From a checkpoint of a small contrastive audio-text model: text encoder norm layernorm.
Rows from block 8 of the audio encoder of a small contrastive audio-text model, named by matrix and row number. Rows with one number belong to one neuron. Each number is 128 + 32 x the weight over its row's rms, rounded and kept within 0 to 255. All counts start at 0. Numbers have three digits each. After the name is the row's rms in percent of the matrix's.
After each neuron's rows are labels from the 100 clips, of 14848, where the neuron reaches its largest size: "top examples" is what is common among them. Only what is clearly more common there than usual is listed. The data: short made-up English sentences, spoken by a formant synthesiser in many voices.
# gate: MLP gate (encoder.blocks.8.mlp.gate.weight, 672x256), inputs 0-85
# fc1: MLP up (encoder.blocks.8.mlp.fc1.weight, 672x256), inputs 0-85
# fc2: MLP down (encoder.blocks.8.mlp.fc2.weight, 256x672, transposed), outputs 0-85

gate.263 087:205098080098147124098137118160180094139099082134076079122103105168132175092146175115095135106118184067118112150076173142132123158077124092160122134182154094127122129153098109147116117085134126155104130088139147108188145151144123108100138083102139172134134154
fc1.263 088:116107103149173132175115176100108162136182151144150145086094121104063116149087146156113130115125087150103131133079074142147127110060097165071141103086150117126117103116114147125091134143174150094197123168074123198086123088168168174124150149096088116113165139
fc2.263 083:094118118114113186082132195149079063145110193098154131047145189116146087118156178100093104141154146135146144186071145121112123148155165118103119096133122125097121133125139076117119115125111146119198110065158134108118159140167110100096148072117110083087155132
top examples: /n/; /ɔɪ/; /k/; "coin"

gate.307 101:135104098103148136180185122184139124164141084092142145149119146128121150128174059211165191119133143063145170132139095078127117137205135142122113120122164113151165161156108132106044124138138075113156177121137090129162143112127140101142148117134080179088145117
fc1.307 097:083113175126087137171140154150193121170156118085067135157138113142147154140162114130090103081107129101108101147100145121025154152113125121098125075133084182194093123128174130124122143118122124147152152121123097178135095149142106092077167168113146081179133128
fc2.307 099:145157160143121144145120189184220166058144114141146163062132136153136146175098116102112123082159188060065093133125100094060170160125128131150157137108154111069094169095162156161129139086107147131065096096114147089115088055141159100048175153141085111106100054
top examples: /ɪ/; /aɪ/; "his"

gate.259 084:155082134136123084124183167128153147101115065110120119169134109170089097172127127136165105153179136132156134121098116122132109144162167139204198144116065109116035151173128059189133096111125179114106113096083090140156145114112120114115141161046162090123137071
fc1.259 085:154099174124175055114100110168107129143117127096104141089172178111094093153098129121158145113117151110177127181090118161107149081090072144095106122102180118132147085113060074194111118102135134083157108134078084146058120129132168104144174168157118195142142137
fc2.259 095:156104162170076130170112089158078142173166123197165138107140154098106143105095148079103113067153153124131124108084079146161153126130066157144076102122206127082164076172062125133144108130200118142157147134095154097105070194156146104113147167114091148163099175
top examples: /z/; number of words: 4; "was"; /g/

gate.293 048:097146144154111086161128060113114081133216122137110060159116068132135149122142165137200122124102106147133124102121115111157080195158172143133129150126034117095133175110118124151053076126058122066136174097106154167095112125146094075148107137124106126194113151
fc1.293 048:156098158126129095082103149099107117057130100184112105147146092113110155103138151101132167123149188195073104170088137111149133188118107113137119144109169088171176129141114107104100135112125146154119144181126159142218156120199157170097144137144163087167126139
fc2.293 049:135165101139157182139079052137140061171078155109121082155164084224102128108142081101195109186157140093153072098177146149140147143151151129139127104113104145121098123070097171170107134105033192114078117146165136118116097086098126090119119090162098115083147106
top examples: /z/; /w/; "was"; number of words: 5

gate.368 097:174088120125106169139053089050124125097099096077164109078178071136070141162074111154124158167168118199119140170155190091099160115132155094115107173135171177234163125098107147059154111138122134112113063159066113167122120137210166089144147169148091130193129126
fc1.368 096:207185085092084112067145113095117151098149138161167148141114164134194122100181174088076165134097095093156128088116131086111085150142103162121094113118100152170098127096131149122111134079119092085173128091155176082128090156100096168155084096117146129078125157
fc2.368 101:126122110149154091179133172084133122148121183129151176195110163139135118146140099141096112128102133161085091100130102135094130146108116051121110158088106145161113106099113100118138080101153167119124146143115083155089151122195107096177067124160130171149053159
top examples: /b/; /ɔɪ/; "boy"; "coin"

gate.202 045:155105119090148119120138143137044157111152106128124107177129071121085134102112137189053093156156188165111161154142149166129108192149188108107141150112147124144180037092049119117110127161134155136150115144116127118145144102109110144183135130161119128118146137
fc1.202 046:130095152147108061102150151110138178142147106104153132140091126052153105132140097061128127136150175163185150124163132147133095143134118101114123122112151119097167110140096107116153116209127071137121131077125057135157106153126070133159070131167127099089085100
fc2.202 043:138172131139094105119111118151147101154103143147152159131095185097184194100144196114138119147080100167160114130123137167096133119148069110140171097153202153153126113116162162065088089141130110137165149087107078128168085153110111098185102132156106127160073069
top examples: /ɛ/; "red"; "every"; "letter"

gate.161 110:153133104133134156126062201111168105143080107154082031116079101125109113169181139106116110153094184110144082115165138106155146113137142090117129078138124108117110202174151101187173137150146111141112145114106167095179119166055139114109143160114108115127068167
fc1.161 105:163159110112112113071118111150159114122099180155112126132118134150164123128144162086129127102125140117165119120080199070072123165148139139090143134103079122104120128118149106181163089168186108166102048213108166112220092189108091072185167088049116171123139138
fc2.161 102:135111085089105119182122074096140164120123114126098121198123124150087128123132105116130152135168109143155153092128093142119142188104169134091098133181094123167103159117138094094133146114141121133147119157068113092100195130187114072151129130152116104141126058
top examples: /ɪ/; /dʒ/; /ɔ/; "orange"

gate.145 058:146182120118157122120232102142124108061113116129138112153168170114088106098121134101122167140136095120125099129185132088091100175163146069162175046147091169102141061190162102163131121111148123136108122124148157122049090108139174104148145165166099117177119135
fc1.145 058:119142108106159113148116118078175146132111138142129084095188076112157104142131117170098136110143176135161132206143099157114126084103161157123157101144112080120111120092116156090127119109154075087119185166148172133113126142167155133066123132118158131141048139
fc2.145 058:192093153120168199137132171122128107110111114119106137089095157159145115140127148150136098099121143164112113165154130089117111098129134100131145092162062125124136138131119112110115146092131122142073134164204135153144056100096173130118187141113154146144109108
top examples: /ɝ/; /s/; /æ/; "this"

gate.452 069:131119104122105115120188129185119146118158100125171121072150146062110103066077140068161100124135107119152135119115100130198061135151118163217152118167132079103137082106157106098125170156087114118195092154135146096175158192108138122123114111121124121160134185
fc1.452 071:135174121141106143085094188107165118091114114043102145135143142193163116105123140145082204116150081144142102174118154112159145129099106118096115150099122169167205126119121080147138140089138107120080157154107209147071143135140118115103145156101228089137095124
fc2.452 061:160141119091127052139136164142109148201157135067116154165134052136098125120112152115182128126159129174127104114151081096110114067175141146211148172145165088133130102098142084100126092186123141132086149126160099105101039105180192088136124132137108180131125123
top examples: /ɛ/; /h/; /i/; /v/

gate.320 112:163122167113101118132166140149102104139184142117128089130132159149039138111158139160131138168213171125134084139127125176016111095135160100121112132077144133139115131111127159109081088072119095128140128163115099179134126126175147125109124164060061134107142116
fc1.320 110:104149201172147172152197077150129064198139110087097135207169137171088074151129144127092118172088136051130141062143119142036135111109144142116082120156052204121149106107113111138125131199165115112124113164125103188094090148151148190136143160144100128061143109
fc2.320 116:124104125096123195154123152187131138128173134160170079117126078131088102157118158158112099130144099115142136151131089113098116090116162170154157119146154107147115035097131135153144126113122152135152068110079100105060146103123065156110198109086094120144186081
top examples: /ɪ/; /eɪ/; "painted"; "hill"

gate.362 118:143143124076142123138122100165121101090134160142081123127128149107104166174109149113135098157109141157118089139200131136172137130148095168111106133121107080145123153157104115089114035091123178139208154146166107111117152141102088141170123125133130166095206126
fc1.362 115:158150120171120142131119153113127167152118109170137127094071124135165120112158140138086131157159095104147142065079121128081140141141111146103174084164112141144109135079139108125138197184129060123074151116116148161139116158172149102166145116133133147149049169
fc2.362 115:087161088142110135109107082140110124118080074142100156142167142167097121099121130133125166112129090134161150184126124070080135139122133132143112114146165088078185100143132153100156101123086107136166132127155118119118149119107148162153038118160164147131216147
top examples: /ɪ/; /h/; "his"

gate.6 131:135143168120153057157153137080124028138095169177117113130125122088162198121200131149092109126145174107113161086150125131126123095082098153125112132085152103108103147143091152146187105121194082074154189193140201132109192125089142123086109131151152130132140111
fc1.6 136:110178124148148098142134150027109134093122129093144081139127199128122205124116114094086157162189185100111183117138096122088138171155185203097060187149146078178132174116090114174134176112157144043137127124117114159132161146117110132075089133098164138130144135
fc2.6 171:074126144140094072095218141159161124055121161164124122125150142112117168154125168139117137097166148099148130133131131114121129103098152163168140137162149152114115115124149178137124121140125136138209158166148124161159182084078147146181085148172151113093129126
top examples: number of words: 4; sentence kind: request; /ŋ/; "bring"

gate.199 122:124135152126113124151113092086156115190164093077147059139156096106180147108102201112176130108139159108130092115135143121115166128095095126085144137088123149153144056135159110045122120092109148106137187149125125112113105148098080229176139194134124146144106115
fc1.199 119:178127098109135137136117128156121129094090105159107187114160131141088072139119063131105109111086062162137118140110119137109131154123146181115091155144107116077110178118115095211114143141140145163130088139116138095140178124111141042099124127132117100164100123
fc2.199 120:140149110137170129134138116108051132046112141130148163149110141159135156094125097112109085112156165135075077151054117123079123141128158144071143115161100131097121106137104133155110149166099160103158119181095170137140131104100130051118196152097126127079088174
top examples: /ɛ/; /ə/; /n/; "again"

gate.152 097:146169190135136126150098129139073084131125107155107165151138096149142173098127159111156168115090140072113086088148142145098104128149119142126108118124135147091110121143130164151143084112091135058125124152141181120106178200074145097159129200112133170100127145
fc1.152 107:104143147121100158093136156045095146091094166143175107184159060150164104158139108097146123122131153073152121148111132141144139034112192085108138180118095100116084145118131158135186164116126153104033143112113131155142135163167105094167131166142184134137179097
fc2.152 113:116160098086064125166133144088117087111147136075119130115142135125118078143135100073166167141131110142136084108106144141118113141122178077157176130125242170184093142136118131146087168090083137123139143151088088112092194126185156123097075117141115128131075110
top examples: number of words: 4; sentence kind: question; "was"; "a"

gate.56 047:122110119077136182128151140154145038131070167110054112109094128073130203131103114115128043112128129153144128154072143138146180168148122132095133128096123099134125102133104158134153117203136166104077086150125110153116167108100213190123118184120136113160162129
fc1.56 044:134156035169169111151135104150160208182175113190160098088135123133092148126143148152146122174150100159135133124109110124115079080143157083143177160191099132154128154087107127093069183100138104141178113073172099138114085081145151133114145146128090172111159140
fc2.56 044:154160097107194072104155139082118090102103131135096136149160081160149144104116146110105142130143117160132138142127190178128150148090113131112123206077089162129099122210122148069132124112153130121124136143137126154098245121059109065093082041109124107184107130
top examples: /ɝ/; "her"; "sister"

gate.331 113:137129124122102119120104142094108135151135198126174079109136102147106174125106114127135098196150116177124125112125145118125124160159098106119184152168112140105133165137148117168111168155123177065144055134158114112151124098056083175146112178207108159072126190
fc1.331 115:125127175101211083136085114131160111151085063162123145100190113175150129112157145164121103192109130132109108099083117152100113126178118143122136124172103082167127178142130120126083144099152104154115146028120128135076170131129103173137196127117139183090130210
fc2.331 111:124170121076113112140102088097033132161106128138163145128084130137099126127159104068095134133095105180079096172123138124136130143134114072076205119123148098139162171153125116109148224179128143131104128147157067109126165096111152131068108125162112086125130155
top examples: /i/; /k/; "key"; "he"

gate.379 110:139126107163094119166158118143122172141135166140096125100137109144167211118120121083167146093140136127086154116145112146102118113097090186087068080130113093196168150178144130113170157115127145130091163155134134124187181098153131107060137126153117132121085131
fc1.379 109:183171130124139096122111119048105120131085090174165159125123129127146147143063173076082087182144123136188017075127173115111079153104134084153154131143134088158130123081147120159132121154088112134101145198079160093091137155107110142148113105169112070140157108
fc2.379 110:117165169087163150159190171055105124075113168147141114123022119064137110141104154133146150108119141084147112140167147158204071119100089167133105094207124155184110090110097129151147093076121144067094117126132146133204180141138127148134113127091216166112188163
top examples: /n/; /k/; /ɔɪ/; "coin"

gate.304 105:131142080155080133135123113125089114153143109146200105135144081161158131128162156115153146128142126149168116162143089134192135175137118167162106126118121112138134092134091169134087103165167132074088178207104145120135103071136157129115174165086127153111093121
fc1.304 106:121077087112213127103156130104098106132105094106111134154043103101133187116166128110181207182113127173172173107131129097101074124102156202127207137148123173133095109116071110120116143122188126179110172120077107127153182097120085100100117172110181125081174124
fc2.304 099:095130109161175142121194142150106139153163085118115099138160160103118108132113161086151176097149100147112196098144084198129130107142133099062084108148173129123150174115130105146118143110151068053099157092138133111049134168170156146092101113105095119119097166
top examples: /i/; /ʃ/; "me"; "shoe"

gate.303 134:090082144131176124165115139133135073136139121161131161130115135111114114085139115145139096082085123161086123147139142145108125143065188147109138140131131101143083180171135189127085137120137152148154114134104156081178147138122141158142133088065127131103058153
fc1.303 133:144124110139113152114137137118086113097134065133102161126084136085147112083131162163131121122116145105141152240133180140111118129091121135117179161118120096085123093092134088147127164097127139124085173119133132122142119125127131162153148113041134108143189114
fc2.303 160:098173096089141130118117139095161114132164166101174174163080157151142100148174173110114125163116116198153187136163105117124098170102150144205087093112143142168084104196080110141109159166074118099125087102080127126100109150185101116108158112123080146123111096
top examples: number of words: 4; sentence kind: question; "a"; "who"

gate.158 111:120035143110119112150093124137093120140151134169181176116134125133112112101157124148090180070162164122165130081135083151150150118119138086133162067104169144129142074126126134169077135114107141183167094113071140129145168091154091108133166163136096127094139137
fc1.158 121:135176107107121156129163182130094119088112152123087119113145134104177131112103167119110155094136126140168129134123126118148107138130108153164098179132098147140151163176145100125150098089149019076131126140147136129152114125084185102128126170084153122104127093
fc2.158 143:106119130127141161117121139133131095157093078071128041121118129173096150117159132128154102170136111168000111120121136095099128141155089109126128120136131097113084084111100104087155133126125170158121168191168109178193120237077092119122142156176123133162157148
top examples: /n/; /s/; /ʃ/; /ɔ/

gate.624 083:188136153166174096154156112129093129088097078140164120134137177093115077106144120113115057181053114118083124127108136199177138103101110138134146118096183131167204127135131117125118141154161029062096098109088134184096124145130147127144165137117171141131163151
fc1.624 086:156057121142109153081158182081132139095143101080164052160156117080131166111132095128192170164067131173134126084113135135117101162144145136123108092106142122149114157155134164056117120152104124106159137103123188097122099107149151111125100143134138138175161130
fc2.624 081:114125165115120124083134123165133088129089128170146102138183142107134141127110144077146169100103118105116095127121136071142160141196100133173122137138123124166135110131134106137108117170076152126148089138126155077170114091133119142125124128169159115130170139
top examples: /ɝ/; reverberation; "later"; "sister"

gate.314 126:129093149170110132054109133125104129115080113061116109146097104141112160176102080117077169133147094162141160085106085142133124105122126077079156167120191139153181130161154084137127152135055141100183114110070160096126096129125122166156147168083094123172084155
fc1.314 124:158152136125094150087088102145130125130100111090135149140113151124148157144092127119056132138106124139119181099146113137133194149143127072082160172173153116108246112123150092144128182131117132152112102156123119099133091126132134150141169167097132143138111108
fc2.314 127:130078186090181103122143179176163123097044197115156134158136146158225109146097098127102163103157150161151125064132163135143167171111074134186126133078168104190155184056128139148115122133124119093173180116135178110106122154189087119165097167110108094155169110
top examples: /ɛ/; /l/; "slept"; "letter"

gate.63 106:123049116154119135101095118165128202112148137123097146154149179095104154159166099098137115167108101158064149097121127146154154067141180114183198132089170154135097134139188042118104061166173134131153082081090176092202162162118172123116134130163122147146110081
fc1.63 105:158117107120120108073122077203142169208133075146132144151080153175206157156160124147100102121151137142124138143128097059149138154111155123136067077186056146139110134086155100127124137094161091159063111149101118108114191135108056147111074137133126109166126132
fc2.63 103:108081185164129141110129098122143109196138154159087136170072139113147116071142097131101136144147141111147155102204076072163136133114222117119079113117104086156121210132193076083107117168134067095115104130112111125089131157121135123152107117139144157071122099
top examples: /n/; /d/; /oʊ/; "stone"

gate.266 072:166152123107131143132079155105105106145183144132115081096132134131152153070132166103109127128149141161102159118079147118091134143086096147119122110108111149150026043153150107090124124106087168117201133083099127150077109106129134144094079086114171141120092140
fc1.266 077:119152193177061144137113133156142144121110126173117091132093188069118120100098120168133168119103148075190172109077084111205111132088118170136183129115101106175068141100117096103142147145106144087149105055160059154106151103098134122112166084072141169126110115
fc2.266 076:157139093104122109077178124115095131135144191131161090089248141137146122124141118137067133122128073132111178093158115145123145171134145096125059136138182149145138112141133133191148094146139175086146155085188079171132165133117142128113115150125132123170173109
top examples: /n/; /ɑ/; number of words: 5; /z/

gate.117 066:157126153095110120137091143083121176176123154113106099078108154165119159094091120147100092131073137112111057084149109137180181107105146165169115127176169113111146071171128120153130121120157194163159106145147170115163138124138152146112141136125124137131184120
fc1.117 068:117177106141128125130134137108182142115067115134127122180140100116111105173085119122133146121148099143166217182149155125106038128148095098207133171090098124147132151126138142105123090065084160102133157119101110118094141163109095147148090086031107146128076150
fc2.117 064:144109108113138107056108171150136121093089147068239128163097132132097123160150116177085103097120153134130114155207123091132109128129187116136165192120078121123145135105066149124072097173077103144138131150147103142037077102141159098106107166121140139090124132
top examples: /ɛ/; /ɹ/; /ð/; "there"

gate.485 110:097106118109160185174113107132100153115106131095116195140106115127086110104096121108086091143121113153134126120171129110118113111120161126156121145180169118104131091132056157191135121134103131138148070152154183127132128085129143174069145110120078105192057185
fc1.485 103:123072133184113131179128153103192131155161113068152133160100069147107118103195155084142103151115126100119158159111174096120173057110104145132108154130124122134071160156156191104135164149125099120102177138122133163147160091135135076135136086163141111042172147
fc2.485 122:140111173157152108151108185166122198133153113138162121144149142130108143128093124154144056130117169054122128094109138136104137095143109183129108127192124091113115138138126171081120138110125127139103119139119152143134080128144101099141115118145106084138152079
top examples: /ɝ/; /s/; /k/; /v/

gate.591 119:191146125174110112122116128102128144116093130108101156167130127139125102092126094091110125133115097094137127086144156115133113187129095129114122191134152087150113093121078136154115125112123096136086138203054158125115148189108125109117112201094122150137128167
fc1.591 120:122184165137139163170129190172133112143142193155079100134087133140074164160114117115120130126132163126119092125098128123147097126130144179147136168099124148133105146134119170114171095179105108149125161133121128125118108171119130077160038061139139110126090131
fc2.591 113:126135152137083107104159096138161131145138128138141118103145126099105165124184152137167135132129095135087118127098131146111126119102175082135141095150153145123110108074122064140128144120087109126139168184092200175167091164145101114149100132180133073142174137
top examples: /i/; /n/; /v/; /b/

gate.2 079:118197175100116070083104120102095127131147104157124128118105093100130157186152131073144112057100195116112145141126127157139148144182049053103162154152116147147124100112079128116071112132120134118182099140142140144154163118132077168137149161164123157138106209
fc1.2 088:113101103137109161142095168103163102199161170105132144115117143142095051091152155149109157140110083145110085153127186128130063151082147165131114120112113111110133083118078101132088142151080128135118194081148137091141125137131092189106197185113166108161116100
fc2.2 079:192159131142095115111157145131096133101120110109065118132087179156182146166125162119088143125119139157143141093115163110110117125151095080206146140163089163106084196110149051090086077133082110196170133131100147132140139083142158132096154111147118153116093144
top examples: "stayed"; "he"; number of words: 3

gate.167 087:154089062126083103165127177139137128120165151114130160085175103174105100148104159098156153147142130106122138127174096127157133112130104159117096119107112117150089108090052119117155131100131191143127170177096062151123139117098112120114101176135146108106088183
fc1.167 089:141147114071137131119106132118152166117155135032169132134133089125132135096087113110091166122099141129105089129144101143149196062119144069194149124166106141122120143139174105168157152131082143102162166125095163083156160174116084161184184081125165125169136128
fc2.167 078:140130105115198149144110119088129146062144083135147119089094135158128167116164160129119118128100099196161159167127100125104113133056112072075155117128132045111133079151156167133107165151119154188128165056141150138139142061187183136131144096118166144130219147
top examples: /i/; /ɛ/; /v/; "every"

gate.520 139:191120137121099106199154179100115094134102083155180115130215101113140132149103137141141117157099125126122090117138100114129180134153163164131081170104105160130094124135164183123170043113125093120093174164123135084089140176161146114087119159095160183107119175
fc1.520 151:114043126129129128090169116206104200167169212156179065156119118130157122086180095146121140064174212118123082126153187161072155146146098132152137108122138119121179127107077160152121166173168122150134130065123117116120106075108095148166200159121122116102073098
fc2.520 134:098162150119186170133127101227074167130123102076096127153147100154131054112157096098119125101134127157070078142130135092046137117170193198162176149166126173119156078105140109123154115138128125121122110152147093085119066078102089214107145148132091177110120078
top examples: /b/; /l/; /æ/; /k/

gate.16 108:164126086063157161146130101186147111119159122141134121141118102147098152061115133156109095122137082142111081117132108193132095089162089122087152125136121140091138246147079131118127143089120093134149119129042129093137135112103092158074166143107122082159153046
fc1.16 101:169145145119108150150126080142129090092151095168179098107132138124170123127165175146164122119137178160101145187070121088137108076143098148163119172149167177077100145154147095116129165121060117086138102086135142162124101113126137117111119093128111170117090119
fc2.16 093:087134105082157172092142093122164093125130134102097179130099129105055068136166116065151094116137148095173123141133233147134121117115139089118152108060123139127182128123188110125092048070131173115151158110196101155187156075081156088167111184151133126133118137
top examples: /ɛ/; reverberation; "slept"; "there"

gate.165 043:064101187145054126122165133108162109114128143157114117070150163086093155108163090168158056156177164116192147096089085169172098108165136109122099130160132071117122160151130057103136051120177086109126115154132186133106153147123120117116168110146087161141086164
fc1.165 046:129120135144124125138141122162146111140127104169149075135132156158165119175103174156128149131128049127122113126096060116095155155100129160135071106102122129131128076131147118099121153112157126092138190139152107080131170117093104162138063184097182119180132176
fc2.165 044:096065138130141127122116129108100136107136153143156134101133125128179114189103122145110127121105159121113125173151115139100146140162124112106100135129130130156115077163148150120126103199086186076118133110164112161103109116107223120124176104118176139144151154
top examples: /ɪ/; /b/; "behind"; "big"

gate.434 069:088154124138129125113218121197074127135106109099114091124115110128161105153136139100171177133128148133106156100214105114119130176177160134072133173106111170117172129191126122099127104096174155116174085135186088159176131100124112098106162118098070133154078144
fc1.434 071:109099079150107167175147172139185147123144131156075144156131078108113123189118154125127105092123136071113130123154135135071122135086112172140154188107075141159170135118200150127156136088144138093079134105157112118106195115153181147103089141166068081062103159
fc2.434 067:091105156160140130221158153132159129139137153118163092122127115170155138132151059167105101145115100120122094149108145129057146139161147065125151135119093184122133115108165145167116172081123116138135151101092012114148104111132137131129155151125065073149152126
top examples: /ɪ/; /z/; "his"; /ŋ/

gate.143 132:141072064118131190163127171135137146128149151086088093124097133140118128125104186099127115119143201144140160182188116177124139142106117123112150194145055151110110162068089146100093128095087125131129161164153125097188076134079139105104173105108119148110115127
fc1.143 122:129152118175131117144118151140111168117081108116107084140119138136140047154162077105158184145174103190144083104095175127131113139172035105120112118196126112079131114147094182132102133190141145155183202101162113033142170148130079218079114114163112120114143128
fc2.143 128:125090130122099103114151136088159164067156096083128088151095176109075140149169097098128181122139113156123176120076150111111182099161053182073102089121157180194187110152156137110142128171105145104176153165101106111068174108131069139096198105124185160131116143
top examples: /z/; /ɪ/; /h/; "his"

gate.431 111:126145115138149204111129106152148124137131131128169123107141036163114116092102176118153141139130113181133124097138096152141127108099176172135099160155145058123139123138092136134149106128085135128112191168119068161180175107144146129099153087103108147124135138
fc1.431 106:100115123156071099093175094110086065076162133164147166096152253169093075162073101104071108129113128144094100190170110119139146147093094139084093111100073119121103129170135099105119120136117145099166068139157193114107031152140166168108097125160127108102143150
fc2.431 094:172127132110154139128077151127096097074170090159160142089185148151140095076176133151139116157070115103117133079114163115142096189105071151133160135141122175184107121101143125135111092112102148155128114051125166070103136157095131132126068127111126160146175142
top examples: /i/; /ɛ/; /ɹ/; /v/

gate.630 111:076072148134210123152145051165128146109148110132124095109082124098100127148098141142147056147109133088142129137122169114101128095150119108130100150081093165141117107094113112147154143151125136111117134160214183134163165248159127125116200127173139130146120138
fc1.630 109:162150091149084091096117143160138142124118119118115153114177087200131112145173126129174137102131086139073178121170072122130104096120109135122120133128086081113185165066091128149159092140141140129143098147072000126196129100111080102123106103133128123095145136
fc2.630 099:163163131108101166094064102170160089128125071143102171151114095127132096166158160102083119178113123159040086132119098108092059091152130137081119062122126080072178147102095117115190092167127136123140172135124142072142191098190092129136126178163119124137069123
top examples: /ɪ/; /w/; "where"; "is"

gate.461 120:193105163109130136114093108071118121108087088074146023096121117137118147102116181111131120104134110136122142145128100146157157189148155112098085159158160161149100152074110131114129136110159165091110113112129204202142118122122148159091125168136143127173176103
fc1.461 121:123099104171142130105089171123149139144139137085171169119123124143094115111162146100074105170136111103182098076120146130151121145099088177054060040126146160106098104211154130125130156192080084154174117115143087160137134150159112142139092062107057130142121143
fc2.461 148:132129129133131153106154107167072140134114087128123104139111111147116138092139128179113110122065177146147117181099055099106088120128121085150131120118053066127106173184139081058150115197170151171149157159146164137087097143119125092150167135107097093136118175
top examples: number of words: 4; sentence kind: question; "was"; "where"

gate.527 040:145136117088163056123122182108139095041146089103122108171114175148122190098109136193150079137200101128125118167150095169116150058190092107181078130124148144108114149140129083149150162159127099138123073113183075149139125105093073124114173142114118102162129141
fc1.527 043:098141156119217130138112142126147163139046123102151049134065133147139085174086138163090162092099143109163116091117162158149116132117166113103096073125148179094125230135128135120124086137125083171175173080112110144133114144133043089068064134088131172133092134
fc2.527 038:111139075141171184120092134152131081145188106173087133127127112155116109127102096166097124090141098097169114182107151088107128119120144138108141133148135121121131113157119117106190143140130170080109136093170078161099173178077158110142143131142161109131172159
top examples: /b/; /ɔ/; "boat"; "ball"

gate.23 076:133072121122185149137155167109118138076096101163092171094079142125217125111117122129134118170183058149135147123159113150101146159105108071125114126132105117136149109185189137115102077050123172077098119142122141115127099137133131123119100130189121164168164108
fc1.23 078:121172190092139134112093084151122105106108141144111075184145105124132097098072103117142144120144150151076078150173136116130171141112133131140130063126229107109116176107103130171139180142103142085148100136091129144125134148162150167107127113123118084100118087
fc2.23 086:109134123135057147129040158131154187164125070101174077143129185125161132101166163153133099122086152121108056145135118161164134133122130142103146169100099160082143163131122159108088168132095121088091105183162088070091151121134115098104035108111120144095126102
top examples: "brother"; "river"; "driver"

gate.240 093:131106109140204093138139061162117171146141119157050066145151182135151141097053095160122110155099135147163151109108193103144098151142143169135091090178121031172138117097139107106121060107103152149134142126149142154121091168057091114166122132124100113092103159
fc1.240 090:087139098149128091088138101138121128119124130162086070161114190130159095158123134206144142160105060143114140078112156145107151174146165173157073087151068081167146108102114089083127126125122174156139152103151110169141040156078098086174097167094085085098081140
fc2.240 091:144170164114087107120120080087168113106144143140061120156106179116143081149087128122104148108074120119082109137150098160134115168094183162105160104154042162152152131148136126141127138138105108153139152130178150132063135157118087160159144091144133170098086115
top examples: "show"; "me"; "child"

gate.532 107:124072145063128052121143138050132112121125179174163090125148179085104133142106153086079133103158141118148198182087145120135110146093146173105157154126132141117124077165061080145127134110125118066173176141114134165055169093121108124110140120118147073133130106
fc1.532 121:113132121223152097123185152179114171111132124111105231130169114169116119165122125155118160099101140137201124097143135178138133081170157064126161134123098129119136178142107122136138092116101106164153097106120162082128128142169169153133105091115111141160114132
fc2.532 127:144141105184112135161079109144117125173108134165159171164167059139068140097124102131147127154084105180160106177116091144088142117133169144124189084108084093135070133119109164118158109164146124180096112143117144101149066124141166096124166139130104150116164165
top examples: number of words: 4; "was"; "where"

gate.384 067:091158135107065142098089129207117105135077104121132138157173099049139072170072179117107117085111117110135108151209119121142136103091153135174161112170140095180119124182141093116158126164098133041126157121081143148138140099142163130174106159235124117130101125
fc1.384 069:135146115097117114126166138189104172119132063157127117127205142134071169178122071077101077133124070144156102120125159082140093087129166133166158147101075145161099120134115070111097102095142124079206078098182138188082100207127138084124124073160026102151150105
fc2.384 058:142114162139108154147113124118093143123115148131151166142142135124085108135096076115115151159115126053077110091077102161131139226141102151134129139079127131170150094167110168059145128128071130137133110138096134132171169104104111128164109114132115109176100099
top examples: /ɝ/; /ŋ/; "sang"

gate.36 091:121155104096128103127117123098085124151106114148075104133129100144152116110136125163124116128157143151120134171125081142035177136128077164104063128120170115118157140127081116128137136128112214183063067179095179224135150155157129141152143169074135129112139097
fc1.36 094:140126135083104207125202154110103091113104132098150055147155109151064113130196067164113094155147145108137147133167080095137167154148173111137097098134165131149156117098078127081141093171128095124107176152139146179073104091077098089137155141165145138127132130
fc2.36 085:158148135121080121161114172202100125130189114102116086140098110161087035131121119127132075115152122126098072160138065153133104114128164182176106111112134141145115127139149099186079169116126096143131117128156148158105132173132123079130130154143176142093136131
top examples: /z/; /aʊ/; "round"; "where"

gate.173 041:144100001106139150126140112094149165106144133119131156154109061109124109131113117125096105127085073131134183109166120141086151109160080067153165131173108142147147119165144133153119073155108079093127144107189116093057088123167147137164134090171119156132123161
fc1.173 045:133039134099129114137140136077217197105126146076116142206120129134148145168072121094067116107111131178172133116143064137121190145070125098102152153140138117148113138144093187122119145103124153169140192113157118172193146149144138150140107147201168182084163107
fc2.173 044:112067138184129098142180115140192073139175088140082101157132142197119121134018159138098159134134157145134102035158168097141164106125100117143139093119117107173129096104091128132092155108186100102176107116138128111160124125151153152090141080109142091148131101
top examples: /ɛ/; reverberation; "slept"; "every"